Weights of a small image super-resolution model.
Model: 4.4M parameters, arch unet, norm batchnorm, activation mish.
Training: adamw at rate 0.0017, batches of 256.
Data: trained on rendered dice on a table, 145000 training examples, 29.1 epochs.
Rows from block 8, named by matrix and row number. Each number is 128 + 24 x the weight over the matrix's rms, rounded and kept within 0 to 255. All counts start at 0. Numbers have three digits each.
# short0: shortcut pointwise conv (model.decb.0.0.short.0.weight, 128x256x1x1), inputs 128-191
short0.0:117145156110135174097125156110150152139137157144144136119133147105123120132125143135125148115099130172135105134157130138156156102112109116142128116106155139134134104113097171146155141153136142
short0.1:116119141080114155101144121131123156135128215091118138103159105099146109146070127172076088111095154112211074187156089135125172111050220088157150144065084120155183045159090131207203109187134121
short0.2:154091175149123146167186107123164106126110104138175151125146134147143144146164125125120152130193144108080166140102145149097131127157136140153133147164104118121104150180164118119120122109131119
short0.3:173143134197127097156133123119154071126108108094136154184182118199152160137171161151100150151176154139107201102102153125117153219196105141144110116118083107129116208190181137120066108105184078
short0.4:118151113138134122117158172173106121136140167153143129121144160115121141159154140153130139113143109155128107131131116129158112153100126132167117141122139166174159121107146127110142154128125151
short0.5:123074127203115123221134082138125047131121052124160100117125094142086136143156121112178133134215133132119185171126153131070118108194119136125174147157093110082042149212174101104138076096131077
short0.6:099172116146107091120086153085134127143103115059094168161165103190137114121125161135106102171108144127150150063066161157144176172128102107105125113103142130142153163097119082111052147094134107
short0.7:158102125108140119140117134104129135147123168138125144146113100109144103153106143131076108144125114125173100172144092130140153096113156104125132150135104154126148089135143142144155126125117113
short0.8:178152110125168117135203171123124105132114090082163176180182151211115157116163101158125177168186115109067157096081111131089112186135117173107095110154134150079087159153172097075084131082155133
short0.9:137124139088122096148201125107134094134079206000113186188232082213177136126113152248055107129145102114164202100084092080127162244132221132108131114040000078118168132179124136154086117104122081
short0.10:115121145139139140122132111085119126138151167122139113115099136135160126118141108117127146116130123111130079138113091150108135101135167104140118120102119098123183091145103150159174118168107135
short0.11:115156099152172126131111111192133137116174098180123141113094159093099152124108121097166148140148116149109128157183118086127112067144113135129175168191158157120078109139133144123160139127125126
short0.12:078137167178121163150142129186136118102124187099100166182199131212172121151092157168105140174160148181191188131129172141204175147144174148144149152094113118195146163169111158165113119172120131
short0.13:118113149120096127095132133144145147112139125131135136132117145130143138116124161123116125113113145147137128126135141148154134128127121143145115171104128106144115121103134149134122133161118168
short0.14:189153150109135138151187134136119118139118103131113181135157193159143154119147140147117159144168124106123159118102135131119136145136144161149092131151112126129108153156117100102124142139175107
short0.15:148131153100138155107175128091158126150136148126154137132158124153160114147141160139117146097136156144109110114121130157163141148133142157126119134110148105121150118118099126158151118165124136
short0.16:101149109120137109045091199120162154101138253089081187189198123155160116169093192172048100157059131150208102112138067113188147157088176117096134094086112177172217116119128125178117133159104147
short0.17:134147142087106159081120138079134182145168143135143108121124150113149141119136130136126126117053139107108091103161098151130145152084107116122121097126144096124164102086116140136133154148117166
short0.18:146144160155119132171113109111152139137153094165147145106097123129136150092139145097140153139156152109116138134180154143124156080154126156133112131166111098092121136161131148145123126126140147
short0.19:147170143129166100136136127117139120170124153106126208160160130153148139159112144178100138145147112134123147121143146107162143138131178150105127120152116149107142131129121133127126140100152127
short0.20:145139151155137110183114114139162102152090166107155131148131117122132147150130167141145149137193146123139159138087138108160137179147160122149117135136103145153146147205171109135131115125129108
short0.21:064123147105142163077087116100142166118099255098090120170190115162151123145084178180080146117069119161219126136128089140207129172088178077142175092056089140162182101137080176155135144155113101
short0.22:162137111129155153139161118136109132133148102157147130135112158097104137153136126118135144135141139134113130131138147131120135086138130156131139134166157144119099120129147124088134143116186128
short0.23:084098125111096149130128102141131162132143180115094106142163105179161068122122122153099093083097142128175131162090115164141144145134152139122147149069119097128148115120101162159176131173078143
short0.24:068127112169144081079047156112110141106057184079086141134151103136123133133145144156131152131113124124134124091083115148123093181113118081151148100080115154108156160112108129098104126116141087
short0.25:125145147090145172109146161144124165134148189157144108134128164098139130168125166139115114120096119177168109135145113144175131131084154141155119140099149146182191107082124185146163143169115150
short0.26:133121136153137147142118100137156128131151099144138106137091141135116158100146155094178141113125128146068143127136131080124103120201106179110135142162140094105090146101159171114176103131115122
short0.27:069080129177129146142081073107145131161127119104140098084087158119129149090134150106147159101129112145144112147132158123105112089142125104160140134104122109127117118147095151120165117146127136
short0.28:142176137220148088179129133133120081103082154083115191203146113173161164178113163188130139179188113117154172140109153104141153154142168157143143107165079162099131179172168096114081101086171090
short0.29:093099130109144162105098144094115134125135142121116114086086140087142110105113123139155152106108139122135108129169130132088095100098132082135101105084142139139174119112083131145158120125073138
short0.30:084103145247146139202071067205109104162205023211090071097000142111118104076147084054250123136175135151089171132150217133085104000235068161123156132224200131114061162120108127098171103130127104
short0.31:138109171119106135158155098123148121172142114125161121120124122140162133072136134142110129076150130131104129128139128104106158128144160130124068126127080065125125115155150159167171118164103140
short0.32:139157107173168119136144158151112087121139101170148151114108161122091143122164121102145150160175126144100112142142145110117092118146116159141127134203139176111106146127203097103131119116163144
short0.33:046055088066095202049099104027153208148157228060110052117138104145148090069121124132078108038000117117180077153122026162090120152094132045119138138000092055122197075087055191173196129161054105
short0.34:096126114142152101110055094071158122138108255082088113144131116158181120138089150174088135125089113144217113126092078105149129159120226087126113098048115141151255123114085154166157111137094107
short0.35:106072143189116163154042129175128146094109097219155091033066123073066107119121128030163126099140110127149099199164151113094097079155081091171173135180154153137041099159162145140180110159101133
short0.36:130156133140162151129162146156140110133136145159150152166149159146132124144162154147137141127143143167080150117114143117175144152134115169124146138142162167123130172119162138126133119140150145
short0.37:093104083148115136159068118191103144150156080151160080085069122056061104129100146064192094080111135163143134163187165102133110067111073125151179150127199169148096132086137120100162138128116160
short0.38:135091134053155152094151150089173157125151222163116118146140129143158130137132152104094138102118109143151094128123054147185124158124142122112112133105125122171161097113121191198157123139108126
short0.39:152100146091146122126149128116139124133119168127146131157142130136168149131136135163103120146122115099118096125125115104127121161103165120115105103112114112144151126129148122168128127112134148
short0.40:078105137188101128132064104133103139145154112143121115076079125118092112101135121071162092111113135118124131119144136146079127108158102147143135138134146127117136168113104139110157138162122126
short0.41:202163137136167106148166138149127108146110092158181170120126166125108147143142126151130165157178140117075139152120145116117149123124136168135069143216134182098100145176223084109146104120172143
short0.42:130105203208102122196109070139101117158141000192145116033023089089114126082153098054217139094190152087040137134145253165084157036215096175185132146202174086111072160136094139094182136171141116
short0.43:054108108155106123092075100066170127104077255000071126168176102166160106105089189207045139092091112135221132125098073114160139201115176054128131113000062114143232149143082138163109112148100102
short0.44:137156185189114126200118086137140116141107109143138126137115119140132137117125146145160151126156137124112172135127197114151160120166141138152109121163123094116108139154132140135137105136170122
short0.45:125143133184162104110129115123128117158161073187119120125079160163125156094205138070215183126147161133001110096107139137096080101211047199077094118234195146073099223101162117055169114119148131
short0.46:130130127120107096149124096141141128150105190085110120179154103149192129169080136190090081144131101114184161150071123089151151135137194131120146120104094098134175108152148114137106122106110102
short0.47:050101077140115099123121089087088111143100159012099097117159062180152108088104124184109114079101113126189119187074104161101151147114176044137121123054097099121164128151081108104125124115091092
short0.48:102131109090143157081094137130133149103071255061097133143174167136137104122101165202089132131068117149219138133083095123147144168040185095147123105026125133144194113109118119127124122151116131
short0.49:141161170201149110160088163140093123139115075167127166090092142099122143127148115121166163145163148111078128110157243189120114148143084106185122114186179160122115188124126098070113133131193137
short0.50:176107109086194111095144163059162134129167140176175117122099132096117128125164113102116154143105122108081019119146076123096120107092112102119085124160174161113169073112149126134161127129121146
short0.51:109124093080145143109121132149145141118127164133113109130141127121101119152119139118126119136094124143135109122109066110168136121080108139120099138086162133164153109114128133141136134177105147
short0.52:150155133106148149102123147116149165133139146126154151137138123108144142161127164138117130147102139138143130126166143144133151111124144135130158143114134130139129113110121169132143162122148126
short0.53:186160160139134072122132156133140101132164074189182134125108115111138152133153143107160135138132152109042112095150142136127146115161102170105070123187149127123122155096191117099128108158136161
short0.54:132112181118112143125121110137145124161114159109150098122147108133129116115109160113150141103127137144149143145141099078125116144136139125118127118094127091133149133158125141172155106167096127
short0.55:160108080125158110149139124088141092151174094145169129133117159146152158101192129099154153117143131116094120137114119162076109119198086127099110138187189140098112139136159110082114103098121123
short0.56:040109124124100183069070105071132203113160199108093072118109112122175102093105153123134132077040123118176068132145098165129125126124129074155139139050135081151200103076068191146179135194075133
short0.57:189138170210106073202110102139147085145126050158143149125100108139142131117161140068173128168201144089091185094098208122098141093255091209135091143255147098119098187149166116108126117142138111
short0.58:098120170146080154145087052073169157158139101085120079122115089176155124052140154131127144068080144129134153110095166136137199132179136117160087116077093024128141168122067176126131139173139108
short0.59:145155087110123124109123155105160130136162100095121159197153150183133127119157148136121114159083117152119170070100129136124161167142108156100106129124147148136119164093157132106097139090135116
short0.60:163146114115130168139089154111119148134171087145164105142140131102084157147159128104161149134111133122123109164131138176114150123093086122160140173150160138111084114121176134068121119100176149
short0.61:140114151152124115149100124144130122122124073187150130085102125114099155121162104056144138126163115107117137145139139143097129105161097113152094121187142160122086154155162121121120138133128122
short0.62:143148145115155142158152090166134144185154108169179139119086159088129126127120123141165124124134133149110146137138162135124132065140139166126161163196182131127099108134104119097178144132120151
short0.63:119169107116096110136131164204121122132119116126110133141152121132106102131094168120116076154115160157154173124155112104185177118117111146120135145115130114153106149111164090158091145151129152
short0.64:087109118115108147123114121142126156149114149086152098106116126108118141109114118146122092100085106121146110131095123126143134157088122096145128119073127097150128111119117130114126149149061152
short0.65:103103143164104123149127088127143121137118111107119129125100127118142129128128119153130143105130132109129162142140139119095131084160149140139140139126095097097125150149098137091144151120112116
short0.66:108155143203138123215093105245085142148165057255133112078044136071086115155069104107207108155166149177142137170199251105155155001179109188156155163255198151140057096129141147115195143149129148
short0.67:168162158132146129106156177139147128115144130177138160128116153113122147134140141112131132130125133168133120119173128138138131128119105135130115129149147170132118152122144143127100167132140162
short0.68:141183175122108134152160124189125125162090119113145181149188145151104136172139169148168137130164158163119238080116169128192138189128126190136156148106136145143104212156131112113074131144162154
short0.69:147150107173177091173145135189138076143138104172150170155146164159110130124167127116153161161181129154061149116123156103132106145184103191138121146198174144132094182135186102101139108125142143
short0.70:102113094098100140124214109117109108140119196000128119200255083255177116123117117254046104136121107114179139138052058127118178204109202101097122117000028045135136112171112122137107119135100099
short0.71:136139114151117068133134126112103110151149080148139141154090153155151140085189090127174145138132137072060126066091146162089117117187057169106081111188196115086102181109140096053112126134167167
short0.72:123174090119138121121116155136110149095175118125084122165167139149092101178103134147109083152091143145149127118141141137150168154120118129115148136122167138129126118085118120118129148158167143
short0.73:179155106149140091147173137155151087143134093139162160153140139156135153137171153112144136144182153125046180119120145098139117150193113185125084148190129142104107192171220083104109102130168137
short0.74:123125175127132099117109149158128131101106169126124156127148126126131123145096171142105109134133137151155137096133141115204134138144173131142166106115113148189152153129099143154117156149113153
short0.75:132134158109135141104098133111137163124130123168129116087077134075110143130128158094169139114098149113130129144169131153120102107114089102144136124143154160136126120124126137127149155133132135
short0.76:134145077106179137079116146091141127135139146102139137153164167181130138115153166171129152147078108158124120120086115139118128181114117096129081127098156143136144135107128120118110122126131135
short0.77:225190127098170153147211171185130104110157120210145181178166217132116158169130177127128155169184145160126158133156155108170146150101125191119093161213162199149076134139191119126112135096186157
short0.78:128141154089168133098125154125124149127125209133094197136167167136159138160099141165086120165131113152153102121098124135165142167056171105162119114098124181170171126127100117148111156155142146
short0.79:186159196153132116151152145157156131149139117176192150151117146094151172171145153115142163169164135113095133114161157136135132133145112173137148140182135174128130152161173137128120126145184139
short0.80:114120115131129109132146098089122118131131109112126120132097099126134120131132117106127136114147117107137127145133109120103122094152144118119131130124104114107125142120115128143120107113114122
short0.81:126118123114151157136135118166152147111144115168180117142145130107117149134123162099150122141128128149112129169184124105150139116124108136128166143161150132149047099141159150148144128131144153
short0.82:141147147205130120242141083192091087178154001206177116089052155105103160093147113096222136122234144152071168150153255128118132039210099204172117145255167098113025144145151115064154118115170153
short0.83:122123126090116142103108151150138194138125194134118112110108133083146142161101137144096099115066126124179077137156095133139140107079165105145135139090113125134165051118137174143178147164121143
short0.84:154144095112154114100163192129142122099151126171151121158141142129121145131144140113114137153122134150109075111125082122124111141119094134099112120157144155142128116118184124137122133131143149
short0.85:140136130118155181110052176120138181102128156218112142076113157066113137148110151083148157153095127159184091161185171164129111104051115081177151140159174205162139112117131142143136139115157156
short0.86:170150170148127119132160114097166115148121124094170149170159101151156144136138145152126148147145157106087140104107146129111150159147148137114127126122093097098145145169152123124109115112150104
short0.87:111080140162118143134138109106143117099116124095131129102134122133130139109122133101128161133162118143139145151128122154108139112146154110149139133106092113124110123164114129147121118143133105
short0.88:142147102139153148123147149130120122109166099143170129115131137119118159125173116117155136136138143130094120140142132147106112120125105134126131126166140145109101143138180130103122126112132149
short0.89:071064126255071082252170015138093034177076054013146103128113091196145140067170089189192155104224139098095190125050168131044123125251134120126115103098062041043074197217121092052141068133135094
short0.90:185157134105126138124146185122100144131115125178142172093150161114131135138165102116115134159161143100119112117151142172107098129102117144166100135162144149134137131133140107118126146142157160
short0.91:119113145094123143133160123144131115122125148105117135137158145147130125152096151122125120142143114156133166121122117108156137157116166145126127147090111132166140130119115143155130120130122137
short0.92:139145144119134131139147100167112127147110146139142117143130102112121136161132150141139112110127123153137133133119122105157121132101127140133140158111127113131110121155172144150134103142158126
short0.93:107132152128143183113132114109142163140109181114107153136159145139176150150105165180129156145113117144165149130119165156126127172109157095156161126107124148158169145158096141115132137116140110
short0.94:166155179176104066197153092153142070152121088140153161146132079172135140108114153128117124130200149108085169126131175070137156105189168171131099153198079071101099146168165092142132111134156114
short0.95:206182119107150130156175192188121119115111092215157142109167177113093125176151126091155152169187165143098127153142132134147124130111108160132118162202185180151089143132204095135132120144149173
short0.96:161115188080126192150135112144132172152171046251177089063079162055115147103132116045183145091128141121078118148192166136119111072115063145170133183209204115150038101141123138120172162158113171
short0.97:062096110163116137097112134099132175123143189164109077107091103117154114134156110077119127168130106110161074126111078161099102093150119091128108142140157146163194121108141154143139117147073131
short0.98:142173147171124070152112172134112120109113180080101197155191134208187136148113172224082096153139152117156146126132145126153189201164173143136123122148103130155168126149113113132141144160124131
short0.99:207166126141147101164168145146141111162151066152189178147141163143107156135186139138178173169182146085039182095102182148106136174178083199137109149239168158108064199138205093074124135108203145
short0.100:087100125078102153040104159074115200144207151158137047088100126084135115078155136084149111074036137134109016117156062163116112103102085093124109119115172104158179087035100179156195124198088164
short0.101:058144077126129152060055171135152182124153232166102116132101141094149116126101155140125117132049115184188060138154095135158093124099126080127141135110161198165222097068132176141169121160092150
short0.102:134151137151131153121123167153119139113122121157150143137103128094091134174112126132144121164124145147133132126189135130116153117104108117138131133128148176123136138126151146136115155138133149
short0.103:199168145042112169162221129120163135155228105132141117196155185166186117091143117191120096147099155132121159114124139128130177172099145184093120129137134050132122113113122124142110151123136149
short0.104:116118149083158122047150191131165160111160255170119122151139160121162141156133187141100120119083105173178092088157066123211138165086177144108131111108146163204209117094134220210154142156096165
short0.105:188124162127112120139132142093138109101091092101127167126145120123110126125144122147129180129146136091129169089127169168106140153134100098155148133106112112108090166183089095090070146104171110
short0.106:136107113128147132138145111139111103126133093109141133111121146131103119118143108159130133131139126126121136152109149126098126114141128139153141140139142108091098100142128106084128140133138143
short0.107:168164147152144113180202096161119094161101069123169170127119154117114159150139110135161150158210125108059198125107179130100121117140119160148118155189137155081069185199163045043096127099196129
short0.108:101145133135089140109096133089144139111123163086074131140101124121142104121132136157111128106093128117166154093130120142122125143139110094132124117090104099129167143113091140121093151128137108
short0.109:134165127118149120087142136099144156127153187133123146140150125174163142136115184154064112130098139128167088129142101145179173133143162122133096143111113116168186119110113170187162140183113124
short0.110:139116159128115164164148098142153125156125103170159124112110145122140131125146138088161157114169128125107151152140149120130108123156097151129123162172143118114082133153165119131152115123112142
short0.111:111136128131100166103088149102137136138150144111102146148156151141155141112150155125104134133106133160153123110120125155113133138136116107128125139116119118141187124116116168124135139135133105
short0.112:122102145063160138099146124109122132135079185089138123112159117113111129134115148156097142112133126138139102155087060131160111154055150088160108125067081132140143098174126113138146113158118136
short0.113:170153166160156147165164158166130099129140100178161148144102151090107140156149114128182155165187129138097149127152148137105113128144087158140139141194161173117089149178168114115124127110170129
short0.114:149192130165149139120121177161136144122159085180143179134121173133131152148155158139178144175133153155108174067160225164148122151159055175150174134196197172131102201095150125084090130119174178
short0.115:160142159158116069170147094167117106139127052140148139167106112143107143176141141107166115142167152114061200108126163108133171102213119224103095177191128141107071199156179110096133124123160115
short0.116:176180117118164142122139162144141129131154122197150149138120147107116129150133156101149149150128141157108119120160146129148116103124086155118115128198182168144103128095182139106122130114176148
short0.117:171166112119141152123152163119118138130140133149128174147165129156131128150132133118100127178136143141167147114145144169129159133120128109139127151152125170165120121117154140134104146100164117
short0.118:111142105113131153089121106094145136135143137119152094128109119114128144111143174125136125104083138138121106107127091099150113128109108130125096118102143118147164127112137138127133125155129148
short0.119:182156080117134121106120160119146137135171087167143147153114159148095138125166166086132136129106142143090133098141132139130156133163099167091107154167198151113117154077167145130100130119152146
short0.120:102138163119142137076115149156152140127085184093101151141181137139129132166101169175120139151101129174172156091122101100170141166100152119146142107063126149164155153147106139132108153159135136
short0.121:145150126089141177081125196120138181114117212119102141154176138135138118179095166149066125159095144157209122132158115170174179148086179094129150136100127172164183131113129170176118149137137116
short0.122:193159111136111086150218111136158093124096051054185148186205112217133160127157147181107152159155175110065182099072147128126163183167113169101087135100099045075079176157195094093084117143173142
short0.123:091121096042106160046132180067131182137140249064085077152169118143172090131128142141072099099027128124172060093097065183183126225079120090112124118010146102178255107043087145153114163138083148
short0.124:068132127122117172086100118054143173143124246014062120151197101201193129089097126203079141098061118137209123111105085161131162215109196059138123077000081070140255150114026174152120128137074083
short0.125:211150130090124130123180170087156153127164122168171146163151121124152165150159140115111138148129139089116106095158108120122132137140102156125138127163140113103134121108173151095094143126144166
short0.126:050067106147141095127125092062115111127140145046085121146106117184183122104151116166118142082116107117116112121088130153114104157144151107087122113101112094111158135133074123114143101118084098
short0.127:069112180070089194084061098067144223165115255120083092105110115112181109096083166137082107078023122121224077140167108174177168124079165065163147130012112084167227068100016207221167149186083119